A small sound classifier, trained from scratch: 78125 training examples.
Rows from block 4 of a small sound classifier, named by matrix and row number. Rows with one number belong to one channel. Each number is 500 + 40 x the weight over its row's rms, rounded and kept within 0 to 999. All counts start at 0. Numbers have three digits each.
Before each channel's rows are labels from the 100 clips, of 14976, where the channel reaches its largest size: "responds to" is what is common among them. Only what is clearly more common there than usual is listed. The data: single English nouns, adjectives and verbs, spoken by a formant synthesiser in many voices.
# filt: filter width-5 conv, dilation 16 (model.blocks.4.filt.weight, 192x192x5, each kernel summed), inputs 0-191
# gate: gate width-5 conv, dilation 16 (model.blocks.4.gate.weight, 192x192x5, each kernel summed), inputs 0-191
# out: residual pointwise conv (model.blocks.4.out.weight, 192x192x1, transposed), outputs 0-191

responds to: mains hum
filt.173:457535570498462536533531504580576472495552487519518477484513547553478534413475498422477538547553601481500486481467527533455461565493534495460569457546537506506458504520484495476579497469501513475502541412463491529480451483524434467551520441400506481432511474476461521486520519477491583539461540558477520522523479506539545478490488520510551534571493566513552526462500502566542506528531513481470475549501564473471518508457448571526450449482540529460508554565473476497478490548468495569547562431525546412506442548510461473458487516498522510520540404465574583538522499510502519490
gate.173:509506533514496513474585508541439514404489532535498484522506469519463559503533507496528448486495540480475470518475444450515563566467546547546506489546519556545520537576539482529515465516514548464521544546551493514512525491488481498546532502481512483557545437498548457582573514571477468542541488526539539500468456516474562584453543534609429475467532526473535500498476538472451589530519448553543468483536470506551587477412606503502508485495524522515505510492566472517525478529580450550488480500489461470524570464470509486538520506451471451462453456460568531459570485537595499482
out.173:462472560562523466469487559489544488468450554467468576612502467487478478501504467500489504466527519528511504464549417454491495531487499524559512554508463444503473565463544581459450493486557506527535492478533569553446454427469540489429554458555492494469496512485549539558492533552497493519515575469471574501505503526474488502487462604555532476536435618557537504538501561535447460469459502461473507416536428541494556487528502449523481540488491555491569477477583501538454478513506508501456517458514465428518486400512534540545501499550482525482496508514511527536513538435515550506

responds to: voice: low voice
filt.37:536535467523538531520419442530399414521459569510523465462492474491450481470435516437527515466432469528501522501475491537481519484569461504547552473469491547464462533558509564522508496493464482548497553558542478607421437522517495442533541485480455491539508507526493451501448451422561536517507549511549461554457505470411496461489532416508413518505471503527473475489502496520543515485421551519520544496505462606557534524507518444496475503523521503532493490542484513543518491602463481442472525535527557512504529534536483569487538591464491476550474441470464535460512527555457529487
gate.37:495513435464562542537510436515454507614500528472524487501529503464495454520549504583494531519544484460535502467461534503543456488443500440537550506481495437541546529501515491493428498454525418435506505589538465528478551502429413460491509576456530496483542450523551457545481520434478570561519599534547527510591442564512474543511511442531472535516512509452495540499463513587470526522493488544487556528505509430520504495541536498564537443520526540465521508494422517442474484474585505503545496473486474600472523511484507535553521510562522457527514527530518474476516585540506531525
out.37:435442507472412584482510526526516536483547509536435545529495511434483444500515445549487434464522520402442548474490452538535474503449495494505482493536478486450437489464448463553477466577520504457518433548541510419456521498455446482502492491541446480441498562479480575480494493512483535518514457475480527451509532485474468528581438513521446512465516438433511573489540507510474411444530532490508439464492496569508516385474476443485554463576503550490500471527544494448455541449511479450568462476453478488476499498464523451510528524460440411486506474583507471520478455499528500477

responds to: voice: low voice; /ɝ/; muffled (low-pass)
filt.89:542505509533493507512494531484480486446472522492476505516491564450518483527517448491481602492505429482454476493579529576540511499497476420547489393478421506566441554468547543481477514477533519542484472600495570583478522516475547590585481468540508549471491490463474534554451497499535517480504520441448528583534474541513466492556538453520461546467509559500531469536530513505481497537454449475521508577587552508483539557474518480478458544516535454419535482472457608449475559476442475495490428546528512520489519510503513488451513465479447465532483451459476527442512540506509537558
gate.89:517461485515517487531491455420446468500515498572588542532488465450495487486524552487476527443492474453499536483493448481483460498460470430468533507464513540500460531472549596559557581514584460496500543491513495543494504475550544476483596552520527452557531523488474481536551491549479570533456533531505503527512532479480521446466419499502519490461586466508497490536527519509482532558607454495532510536505505477489553533509481449587466498481549614496533549454592563473481508525510597552586540476490476508546509460516444512510543583532497454528500514503570543465484497559517527480
out.89:527454447509463558512453411523561462516509485549485529491515525461469536507494452592552477502506533588513467511469544490513499487522541476504494542519553518428539624506516522534496512450475506509521478552548466484539474502493529485502529485444491491456533437537450445468491512539494472495505365615572475454469503545504557457477557539568521521531420404517469499551481562527501502567536461495523480437516498494543430552523474538419544515545471496428459511494470471502499492500513470520493480436434525559504549522558528531505515502500500510488565506537549468528519479518511602445

responds to: voice: child-like voice; /s/; /eɪ/
filt.113:519454503490501424453509475487534490452589452523507550477537464562513523485524562446474496489502523472464503567445443563572568559435577452536507563441511523471514591415508484527508473543450516493565581575529497513522504499476484459518499506477528507439524536451584498509523515522571535511558486510526460456441492530484476559479540434532513584493559436498526481485553493532471544522572549473500465525523493547499465478489479505555501452513519443490485563511597475548583499544456566492555516583467522526517443540520487561518515539542510488502474474454533498498499422454503501496
gate.113:456460449528475502574521497556484531519594497510505491529456445481505433507538560534561570521578511595549551563527497483464470492507481501551502515478486532499527536496473462505481483446468468536521487536476496480487453501519559538535545525575516472517547572545488494478515537563496467615420497454448504532535501474456489518407524538493500483431482477467471546498523554471487516497560462564468489558536524536609504465532478493475542506481554539519525485491483501496523500490522564527551476452505525555513470569508590624460471512465558566530492573553514493553540465562528531484
out.113:480504501455450500494527574468480421524508519442406539495559516464481538540481541480478557474516485510482441516552446434462509458585500452525417491537465442514467477523431528481401451480463491487430486575504506513488471446429607502456514500552552489571475500541464488500541499492493467486504455503503484545470508403541477502545561569488494591512425521525543500479421517495476509507514493507500509499497521549448457434551484533522488506533514485489454526511481537505507538442519516554547487420453522495466464482514488403558566431464470528581460459526515466508478560513490552545

responds to: /t/; /p/
filt.8:580532485506542507516459520603490524559447485559555549476484502503486456473492435537430504506592532493534538474508522500562480458471596537494554467438558503454426529530572527537466575409514488447483503500492471530546536523523534548559511442482478541551569464532529495479537565499439504480475478504518520574543541498540474533529496443539505431548531516533541514499493547514461520472497531511471520519476438528449484533534539529478475498539446462490567445586546462492510583513506500523449546422447516428505523499552526515556543528477523462520496515555525538441564483460465444471
gate.8:486479429473479472608491495505459573477525549449518512557475476521473511453466570537487488473477494503503536533482516474538508535507512495534445498555530471538517519469454524456442453463542470439468491506443470472509483467491454454505532479578516474499530556544429411480521552635465517469542453462529501503531455479503554402462424536504492524517480509517448467542418553532517515441469512510517507548548528496518517496486551521472583499515522486487518487427526479462510479411551479514553573472413474468538507485471469524473469367477488495496458557492460461474565541529543463441
out.8:493469531457567435492523483494443493481521499514548508441475569472473471464594426487539458484509513446477437457441504500533450470449484438452449536569547559511491505537533469594484492494497469540403510450520457530491518467457483555487461529524590485464402471456465472489516379495465516480545520532469510464529506482548555577474521544517448505560453563438449508471536538459504529551512477478475561503436465458489501493481484486535508513525472508523440537469459540434446552514515495502518490450472475483528545543521477536472480537403572461489427464525472534478491480467474424495

responds to: mains hum
filt.140:458487511438505495582471468489504478483436442484498530487452451531514532480475520496568492472448522504561470505505405528442465475506491577507506475441533519505529544497484580519476512527432491527553531559467503481490433471580525550529523488463478466517515519547628535530515470541577447546513467530477442567463453498466556495463487568498510426491545456516480477542513536479470511513513462490517469439543549551506453359442466558423525505570439490476463463519491545486534467493471458477482522560463430541513540523493464513478499546518517462469542564481546559446560474493478548515
gate.140:547462435508524503441569419527474535466537517500526459509471497487527433493498454449552492514489530507515479447503547490428427540490492551588489478547481486471483514579498521506501506463478448503534448538427525540492468473526501545526436498470509549471464530508530469541500543460465492451496557537457613597496497425529464528511491484492500508493433613500514468523470517496507490512486486550495543514505554447483514530564581544517425592578420483434522450464571574476492551468512488537510566499501576523499558536511526456496567550502503535517452553463471528494492577508521483492
out.140:463479434475407426435502509457442607529511493506520561504463473442500502546445508460494526528517526510498434576473556461558391516435401504521436478534480465489503501448470520547472501528510545507411526470531487532499496523493429477455521493468477538490427490474471523491572545521485480529559555487498505572472516543535460492460490497535548494482531532509485561419537475554471541410503510471516466575569475488485540571436463488512518474535502522498475459484566416515451506525493508496475558492488575467473441494442459511431432483467479532469505495519554450511478543491531472533

responds to: mains hum
filt.102:545494491547540532502490479505499492525513522512495547536549510484502433496474485509511512550500463523514597506494585515486526431537475475476521453521462453483444581513543539574434542483557506446457523512502437487477436521561516512435580448466530518554518466512453470501459471488478480524541483406557410561543498489476551607547459458463523484493508451490400458509404544564468492573473524528459480402471493591504550498537482515555495505573498535451476549477487509536511510476443461533525477493554510493470519563503479506480505486525487509564469432472526505505539472434519547431
gate.102:453474532510516508490443512534459519411503498448543510526466482500487499505526610519480508454637515485523491531430469469518478531468511479528464499462485479515485529499481532574559554484531473528480525461535488494598447493539493514513468511518487481480540436540534424510528553509509440489537481472424534602510468493448495512490567483581510459533495493498458496518483554574537531543580581575444566613501468501456477475562550526562491491530495474498408470457490517484509456593509541507506519479534466475520486473482471546526563496467519564461531512479489466489554542442540484436
out.102:512529419501509500496484501496516467505482431422537479490530487490490496513501534502495551525523501532421428501503458503456500485485462574559532535501556537465432527525506476555578487391562513495531457492450515437464510572496522436496518563565449376430513534491521484427485473473493521528553511402518454436514466504591462492552476548576520485548516425477485525517557452514484449473514495478601540487495492495567504516477530491495518530536503486442515482515540517536505479416473531523494439486438437480552488473544428499488525505521483551559475570565494456471474521481487562520

responds to: intonation: rising; thin (high-pass)
filt.3:506536505431431495443529564590524470534484543479494454443436515495556458481443491462464460563459562517448575468448543513519462539520556523526516585462474450589568546513439507385535517495459529405537572537505494529575545528486500540530529493430481525507488493515535508438542501476524450555491476496517536425532459524519535555448500462520474509501552482509479542536509499463462487508424532438512453483573478516470484525458533485553515462485487556549547581452535502548535518479472514465433478516524516517518431526529500541490493504531521552515526446482515528542551440455462458470
gate.3:519557528510473427468522513535560479537491518487492521548493508466495465496483527451569524465488484506505481525482517481440507492436473550458450502510480564499498538518593583479500508434446603515523454531461497472542466523506502523472520485495434516533572478556506518467434557531442416439497421512548518601553554520502448566512532511619387563485584490494432574526515552420484499500524482509552566531489455463469475530496544550501494528450459479481484478476495492532504552455526515508424518536471507453529555445484546474450506452521535480506472481565486506479536510509533519450
out.3:506521481519501515481475487511488471455459481437514521497503419554533542434480459528495507479537456469530430539551528487537477430429456569532501427475523568494427460463548452496584428463479496449458556437544449443428476470446540430439523517477510461499454492553577535551496493465472502412529496504443465532519517486480500513547505474566498461545498485553551529481532455528556477488482486539386577483514552434535541529508530470507478531485515471464451455480555456538477460529526488529466438568484467449438505519418484520505508535507547543476494480449452486445445489548451476505

responds to: voice: child-like voice
filt.174:492552569484477469503568450481481520452543486504517505494538446514485495566560454513504577517482479568516482445429514465527535526566512501522525450475554490416524529510492568532522507483506418506482530505445532522469501504534474466585518450464589571512479507457522539467544525487541519430463574469458498539467455443510479506487495593430556541503427439483500463583534557434490539469478457449519552429435488529586486433443543538503511486504522558467510562553606505553487527499458454573501505498467488479523508464482500531489494507513477522541494560449475427525477517503540474480
gate.174:473431485494502512481527493534513525477526424467524443415446465527514538451481536403476538498453546504513503478522536465483491506507450499435407529501497461432496494497495581557490497469539472461554463555497428566570492526554520394612476514545482421465507483484468554494481576490477451459450501493492506480544488476494502477411534542498596613516567478452490512566514557488529556498524508494470489576524482525549499437507471524510522488510500458577458525483493544454496451549497554472489551432454466518473513476475574471444517446490497501493519507553466492462510547458481525493
out.174:500448502611496543475526547504450506454525518594507500446496496454435497452584597531512496490501559541482510526503504502514509487516581482513533529520498526521484512529520474526430499481533502476496484482512479561503583543453461502489527587483461385526470525476495375545515463564438490442517506542518516495480510531500492531483493540453477498459536447600488497472491491569536477457520556450474461452588512471414482534567516506577482446529550501449488453478481506525518520453496556562490506484482487473475609510524487485522475505538434537466506543458564498566483455555472482464

responds to: voice: low voice
filt.100:458442492511512535536601447489497591512481470525500480417486404418495450478540492527499473572483517551523507466531566560500489496506577467449495464468463508502571490536526439578525490517451520525483459570500496527500479519459497458465537476479463537554523521505584487481521468452567471488529497520462473501473547516518528444441492505539480631444475444545471495524499496555474462481549478513529542561435478513548446491491493493469547487505525481466492529516510522434450536511514455510512516482535491483467586472568438519440477449545519415496551425508507493488560539434484605504
gate.100:506516496471509494516512550558437497534440477488506522473468527463531513536619462493501509495556547461500480514552502462450511544472568578571538501497492561582538505555533532475535559469579540504546511523518521533571506503595528465437515492466513557524539568446498517515527493452527559420478535514584525538550504439518502481428543561464508453415488496541498530509584545496497472508510458473490487509435581473432552501503504491447466559521458478485485506451532512496512547471462442536504469434417468536527524428504513493533599504468568532502519470494552548456536524532530515507
out.100:516554561469495480527426487510442458546487511468470512522482504501505537542517498462489554511471494506475493523651479486496533552465545495572477465508550558533412455488538575583489533459593419506463578452471514492561530516456444452520468493431524505503485441465480512532433443515487544463520500494481560543527501559515422503565496474537538527544509461458578437570495507404528498521497576554510559483489494467444504455501469507497527496475437565530489482465541587494519526538503492485467478437499480495537511535513505507462469489535482519529577555460533531532503461500512423458

responds to: voice: high voice
filt.185:455519546537613523543535482506486475518433546486525470500518480515574557515485438456519481552426427472502519536489452552583490537515434395474503583507493494511534496531485510483481534482533502445480485556471471493492491552476471469533473517553492580474474639476385509497528500558462507499515534484530429459554515477440469511512500472465508480530514522447506582500548556511443508480493457466513457459466464518537486497422450489526468470559551432457529501489478495458480508476498504395469456490550508529470506476452518484463482484417424519504474534495495526507525539515483395536
gate.185:527512468571404519526490528497527534556463559506432518546466488515487517477503522552455570540432527544570540494531531406484487532546475445463506546570522501519527494438522583476547524561459509531541446512440479451495415500533506531581532504541601533544528487498482437540527549546468441464489531493568533499474530447546583480501557515448497566483570450464458530536433481485521519464510480532483490516602527469524529582448545571465497497493510474444534536492466495551493485509531484505498532458563478529559537521509510466535480523461492546498492485542524546491504543587540526493
out.185:481516449508481515477476495505477526404491535507512556536489484467440479481507517476497509470545448497510447511564523424556547461569495441575479439553508504474515470453490450455512565512453451479454553511545531520445539487493476525573475494572560433461543455483514433410520455443529531514475527539465499436535527477546557563497519549475520482481537429504537511562474509518497542462512454518552532461529511479535530522496571507474473468524447476491565487595491474494457568435506575533455466498459518460555625455477503532468464558465449514491577485468471458549444485557500523508

responds to: voice: child-like voice; thin (high-pass)
filt.143:474417484459481506446514457451515529564494460516491478482512497513532480572533501473453565443500518486476449549568552515559476461528457467475528472444508443452470495454533482529490444501494532463458476506518467499553512487470543451457444501457505473468518516447482413463456496552503491576536498429492465411518461568611522459523481492589551510525490537504502485505507542549520473466560520440539487473458528510471471522533462427570425495501503454495535484562474545529455494568523491462542450501560571452532505576483518550515511479468526531629463446539502435536450526498471503434
gate.143:532451472563545474491491457533440456541545486530490476491577554426476539495532491467547492422418555537530554499547551494519406582483535504544426490470494475499510575530484478486479517479518482474493485477518504534537461449538556512446501521496507556543474454527458485521456484564492486422499456489591471530590502476563514592479556529537556568528483435503520511420546531564533539454548486511504517427466484447485542469583488492479526430466491514461483532476535468454526522453535459529489514499466493537505524528525423479523557486519508537515470464457479557480542546404511540442
out.143:478456507447446532483525500512509450451467542503540444558537523544493442527544471453445475514508462508553410477506426519526508442493474489525465467465491513463485480520504552542405559523456474500482510522397453501464451499553519485546491497511497569470442512522557517554513504451408447434501505512502491536581510489479514463491505496476457455536453479462486458541512531481462430514445545483486544490535559396466469437464536584535551528481518548452464478465504460493525481460513467500564476562452516558438549520566563461543440510447544497399505462443488575508523452471527500528

responds to: voice: child-like voice
filt.132:508494458494474499548566538481490559487482504505557535488425520525516510499628506510463490529454484538421453471445476402494514532486437461492493501457406481574519492524480477429512502451580505488503446492457522448511554494382514478511473466490523522498533551465526485451451475438531453573576519470468497519427532521526462457501503470451508434455537494495523506520482525449481443500492488468439461543557566485508518474519519530438515554534435489461496509517505500467459513514541444531462525541498514520524545433523615448493581516433417569536509536478472517523542439488511464498
gate.132:522428534481515549524541519494455549494500466532563483505471480571498512512523574446475415456485536501553525506511532457515520467412480523519523551515537533460513476555545560567452466508514560428567503534521479534557471510553469462546562518495506524531540481545500502502512477473470524497484407516574480563533473491551483522469490467510473526426462486462464468501478540535506518550584418533515489491518481499463526435562518527498537504543475487416419447462546481445580500539498576477445499529543534524497603457518610495449510467512550462484560467551441482480567503460512485457
out.132:409548508536486561501546464537462490519517517439498502507556485565448494505486491514538426541441506496510618486420518525510549465515512467564467476537523588525535421465519449453442508522490422511480481498487527508484518548505505550538464567619486466516508563519555500548515496507472536454483485453508516501541454515503541490509459452475481554499517426516519526459475508589563521547553535508578523478429472418499560484498486535586496433502514475486495511486555532506476483461469518524524493509495513571550483476473525458541423452564464438557495502447573502470508537438550446507

responds to: voice: high voice
filt.40:408557481482481481501403475408418446483501487504493520433533466482523464542453476485547529471518462497583454516450492480495544450453475566517517519509515541477498574477508500488460467545484466479536467512453543592503496542557519555460428523562467531458543474603484462446511514491457465545483479493500507491553504510496446473481545474507455475483524565502507440557511536466437508490537482472491484481437494556523483550510519515439495520460416506545506490452535483384478463478449477423458430447453453482537483502458491560451498450523520407462513467528489457424444484454478517521
gate.40:530542547474484486539551462562484438519497569565566471488473501470568530517487531524459437513487530490541485519455511433502511478465532450529492475490547511426515483513566502529511503566547447492462434543574521430557500501525475477584483435490558474570506561475581531585546538513567442491512462539499504513500509532487497515476435550493420475522469522512458532484498540510518549541468481523529541484456466500546535430532453493542545444472470523450499581570494502535574479520464521485462533428481510470399498538475547579439441481424463494445521526503503468527545528441519519448
out.40:562493463408510541516501527545561470462432524524553514551496473543456520472511537494540509450474492432524480493566571476425494537478567524460504427498522539523424491532504491452462520494555504449500446492493501426516498543479458482471502512427501515546479547492531532521435490489512474475504574547540513548532493553481487470506484519440514479517502451396523505509464493518559536493525516514436508515496480494450507486461428502517529448570569484531521494475416485473489548506547479545436473553566487532535549456450457478576485471497493499524442411561429428467528412511484431393

responds to: /t/; /s/; /ɝ/
filt.145:404530537506484488449593521546535561456508489505490476518510516517418472481516502501508510562482498491563457565481546421538487479496455520535522461492438574527487469503502472483557478498467486515473576421508538459433514508455574469434410486504484510490480451481538584582471451523486481482397480523528446527541491476512544525475487461529597505529533484419554482458448443474537520465565479480583504445480528507541495436523440482494538493475477479464417556476506533569504495533511557491445488487508547527524454456550438549447470461579507472496530463473505523518485477441526525477
gate.145:499508545482436489562538578560514538493477571478553445521448573534537469505531612521500457517549552543492467534493559524458502483480507509468550509548505509481512522505491531544513538495548509500491467458569528479504512462520561501498509538529584476511502534512576476567471504563536403490557445465521527568559456514479529528590491549506552480566541535512436483498475494455535541514529519514579530548568542503553473457555486481449543480474481453456458461498513495528467545502580532477480529488507527532557481502501530522435531512543533547527505521578445472528416546383536534458
out.145:522483508532521522578481512411504470490445485455516515436513459491563543512485489511483508531515492487436595497482491473547484454480527443449447490506459511493500488508578495507508455562486459491538541547495546479524423438529533447463527526468523439566498481544488455526577510505515503522532530487477467567507487514501443578524590421546503468462427502496522601446508517543443421444500513508496532495547436505537500583506524500460504525507451543479444501559575554515452492524535567523555478468462482466563433526480571456497573392490555559527503491494453453505456451504493524510

responds to: voice: high voice
filt.156:452481445473502536570449488547488555532525528476535468455426504502515482553502539515495423508475527529506540503498513579479521466476515409465521463496456444500491487497445531493497495502498569467503496480514513537534455493510530555529501474496498569449481420518549556435465517523536418507378451524421461473492537489539543547438484524515537503462562447424494520479522446491480438458519464497547520485566586573433579527536511537442492578517491473507467565459511533427481473492469533535529563477491617538553540532486465542473528449568510531474476465481519503530533541482515500554
gate.156:497461537506444525524489553523513526518493527523545460583459486531468546509520465472505558488513587604520575537479533509502436576562529481533543478539537510437526522574529538538493563402508501479488504475476478505541485507520444492540490505471518543497557501472492520547527517560500464546516483466502571565555463460517523512423491549448513517481575540511431525530540529500462646530526382501542473510505547564511513473517406525527472499521487515417511524490525446448450512469541542491438536418499467512531440498501446505489491588502515546494488446538474495491526474516519484454
out.156:452541500550546523487454529558568449426476507458520466504593477516513507513523531492536572503516480511524444434486477512534529524482528525598461501531458498488453451512460564499498566527525501505449453536426519511457548503497500464480476543484497576442456477434485577519510576490479408602586522516537521472556552483451490449462532583549546498477557467541526478464405510539512474578471477439509511473491466487570514471460503535525561425491524532510465527523569500517513486516467448537550451484488456516475492495498505453516523453555493518470518565475555493480489519516434443421

responds to: voice: high voice
filt.49:518574448425498468483517531514490472556532538542529510452538514599438546487504511475512510535479490464490462489549447518527576450525458546432476557537506475515469497488460542483476503461505537563438498503546485468584497492460579497516523464478436467482531525556499535454443527485494426480443495493408527480541622511537531455530493515489520520564492466580531483494519510473572458491471533505511430484396541456459478462503455404489469463497455463578465480536470488522522514503522459519471526548523522568522454535511525469556464577448557575465527467511490528473527547582519522503
gate.49:499543510491492482484531534567446510494448513510543500536510483497494496466425457581577374489528491526577545515518494472440538532539524476588472516532501566432516451482480516523459488565501537522493556564487439515553490494506502472562563485443430475567537494437469454452563491538477461523507469528545544552504493517444518513487521542482550534427481487470462497542513547479452589493519501491490528523490552473525548378413542481431487492519524513561533468509509527503500518455527511451486506507514493495536527458513490469446411477525534426546478533576552551412552549492487493508
out.49:581457506451501496503399486593515487523586475442506451524559527437501505506429477474520480462567468518560463456474490538484419483464509467481526428451489531476489537508429515542507451461491509439475468556457561552465540470479487474517482477464472496550513505563507519472564542529476544523509544501508502563447501478408611457463466459468531484524500492510554462468482499528488487580544528510470479525472502495522527516521612530523535473552553507465580458549515505450484498540440486432451502543510487427435526469430486514501432424526450506532427545473498521483533490471504482546

responds to: /t/; /s/; /eɪ/
filt.105:552572442466433464477551467460489488525519493502511528583441489480488456528520571464421412435460484515504445487528469420511474452479557444475514465522541503539505507550529498456445459494501506514485486527490493398538491502458484513551567551495545480521465525525516406437449568420490530513475450579527508539493429507538494467476541521545469539453527498472457492502507547496449463477529423498490454557564492559524466463510495527517491473450518516483460465537507448569502444509560542482477450470478555591477528451501498555525543512537544504559443508560498477530485413478461483578
gate.105:430494513488458479423464484522474444470548495527509508522499454538458510407503489534531494580487511536522511428541544461424551546502413541493611466542455567476498449546506536523463527474528496565567530465574433553538491495558476531494531494459494502497522462438515469520512476542529547544546515524464545455547514514477479526478446500459464508519485447505466585502482577523457514535481516517575440586519561502478539431512485474468514538440479501518498491517586487489498512539577486544477481480508489469470524477500470489481472571565482433410530442564526522498516431551544576494
out.105:433446481527579434522484547490537547487522478460508472525536456503467536471502537474506518498559524440485609565577543526495463487474433486533499431437496528476486516527605441467520494477519469458486511486526525513487557587482489543489467492455485529473392533480502525471491493498481535477492485520469484568482551479472487521515428419453514510531475527512426512453473502564531447526469517545464488460478533520412454455462474526519474436471535553490505551562515506512535493437460512506512508492552463525557491550516474468467606465425478512515411437481519585451465420520473538455

responds to: voice: child-like voice; thin (high-pass); /ɑ/
filt.72:441532449465495536504507524584493494456415512532508505534463488482505586487452529506456478439506541520492390484479531495530464532479551562509440499478479529523536503493493462424453438520450492424469513461516452451557540453494508544438509564510479489489501457465545491498486488480537465542566474486504440454478466594547520450475507494498498451469496430516498529519494483471511468541505496493535428569451601480457476555530490421424487476473493499544526493467512517507495492528521433498472577493461496403493482515472508432534493526555590472459584481609437463478543529488472485431
gate.72:526537469502480480526461520508436577520518538538450551487511564553452495491467552460486561425522505525571499449559475490485513503481458569445506506500576534454465535563507510434522503443582505507484455503453470481596463479511512468520542565593517502540450482551444527509560507529468475489505407489563494450537524454537493508531454489553507568498454471487425534512446490519514443536564411512510462444493493505517505527532497463496538469476514464528431558455563507435484516482545588501481488514510467477526555511514554477484546519548470549491425507539513480569517520400544535439
out.72:471470523438543515547509480461548476486499459439486454491513484513530493501510472432526423511426524566496545495473544471473482461470487503445550536545419497482439495466471552538485526469509472538523498540412455464471525524489542571525474506529537536452542581529481479471569499489508558480438499497542483550478522485432478526496530477454490402482522517537555481482495500486487528483465581527454487491530478459580507488490456502511450588462407484517536486536542491489542523530534523554538425408550551562476606477519481497483540509489445531440551409467501430486537448587453505532

responds to: voice: high voice; /s/
filt.31:434446534500540501467581501597458484453503505508505489441493510498545524585517524460475448525530531495497457519548540586514502535473501477523478472527484570508479488537486544432466460536487479563503473491488530451417461492453492517460437552546547493545544440520570504461442490481509514500506496469561533526511480511510461500471573505504482411457403424418572497465568474525496423478541504500527581533512477480415458466557560567537503484484462441499480500533529500537497479532492594510458476526423513544485446520488535474456590521496537488467454514480483489526504574483544429486
gate.31:542472533577417549587523541535506525531534564497548477520498498528454506450501511504480511505576530485534496536516468452489564583504490490511546496441493583405603548564439482490593520508497528475527510580533459456510478493483517475533491479496560487527571567574456506507510536491544432495453488555500511495497486495490567441576530469518500481515526486476501426539499513556520554479553488476503400465565520477518481425478449488485487443579477524452506504495469530491460570520525481469512514537521562525478539518534522477488506566454527573508542493506491535475603495486576510555
out.31:477484496455432568499434483584516514468502456497491447506486548488508439537468479518499479537516477540489476579576608537464497541546542503510531519464451461538497480541479547514526548436617459437490464513494564453499525480496592490439479501462503490384457543501524476520486522500488513569515513527558498493451539496445534486489520539458499539488509546525476455491486475577460538558459509441525442505517539497478444480410560453472487467458544486458480508511535470492543505533554528539516542445583456549522531518509500446619503571444529497486486505464499488517468499523511575428

responds to: voice: child-like voice
filt.175:524525519559432523497443417439505522449469485464471453528512475530490490445438503557515482553454509509547573539454472521491529497544530465481528514514452510549488525438408508463526527518468478465549511535510525569450484525431556505499416474586565551554491476509420495494547538501486509469502495544582500536464530489498564522589494481511492525528574476494502395505554468533483426550438547530493489539505511532554463491511480412510474482558487501572441487488488526566518508522527517489596524505559520565474478547546422457449477449500443472502457510447534553467524506540486529463
gate.175:559479495470438501461519477515537477488472470441533450524434512491520478467473543519448494479551487517464631632459487463534517485498435466449494520531529500516487416596490536516576550471493474486481426514551513486444477543471522506551454532461563487499545549492516431572548503478528536503467521560503545531446552493432488502521520567508486503510488514491491528495525467469552517539504541536548524558539456475507435494497513464518507466514499496517474455487515476542568444565518507474533507454530487478519469481506517409470469526497443597480533474443443464541569530612488587451
out.175:470476497462584512517586496464501406451524497538542517489530489483515519450436438513483530397547516512518555531411490497518487553565489496483485528440511513503571427510510511584580455527512468485614480451567527487434525562460479499572445488494458381552521493494455470454495501504468574492507491451519473568493575556552521482493544528544526461501487524527470493425513457462490454447496506476498496517515461468464501501492416526556541479454533477469489479503550547528516526502490511486469524555557471490498468426548421421474511507510499525484450514502495531492431479494535460444

responds to: voice: high voice
filt.63:446503567575468447433522494573488601511565442458465480515520510550475535476558529527576485491512446471471506551531422509462460541527514495490554559486572487548492494500466492499573455457484582543465517492508447509414536483445507513483551537468496475522557506448419472429525494543506490397421518523549455539509577513434559500519410441428547508521428490452502490499553521495476527509495498542520522480512451504532550493527459516530494540467496515549556515442504457552503578534453514495516514497548469454510479468483532560514518529424520467473537464497466532481547501562482510476
gate.63:459568461455533510534498555498476491550512489560489492563486459511484479397436506477564523443521521555642556522462532467465442468511487474520482460539555537480510515484543574509481528512501409492512475495477516423483470512611496486588463499561541581499432485545470492496509514527495496473534432499522499464525494482494483497466480558530539522496492588548511497498543530440537626516533451443527492457509512523533473463469496557461538464539463469445473528508492573466505561468518485523426500456460489538481516487523537523532463477478505442478480501517513425460600533469531492447
out.63:514524456515518513525435515562568469507525502533561470530490472454420512484393494498449546510493514551507504505522480402479557499482521430493485521461478532415503465550459527566506413516535479498557483455459541486453500565515458517550460482536445486455496496496465519491508440536523524483564529511533499489541441467468469520488546498555521542482590534520434511499462498548494487497385450519511501515577583495468502394510516507540539530522498486497432496545544555459482486429575502427485475489524483499524513491480420472512523474506533469521523493513623424523425437487543495508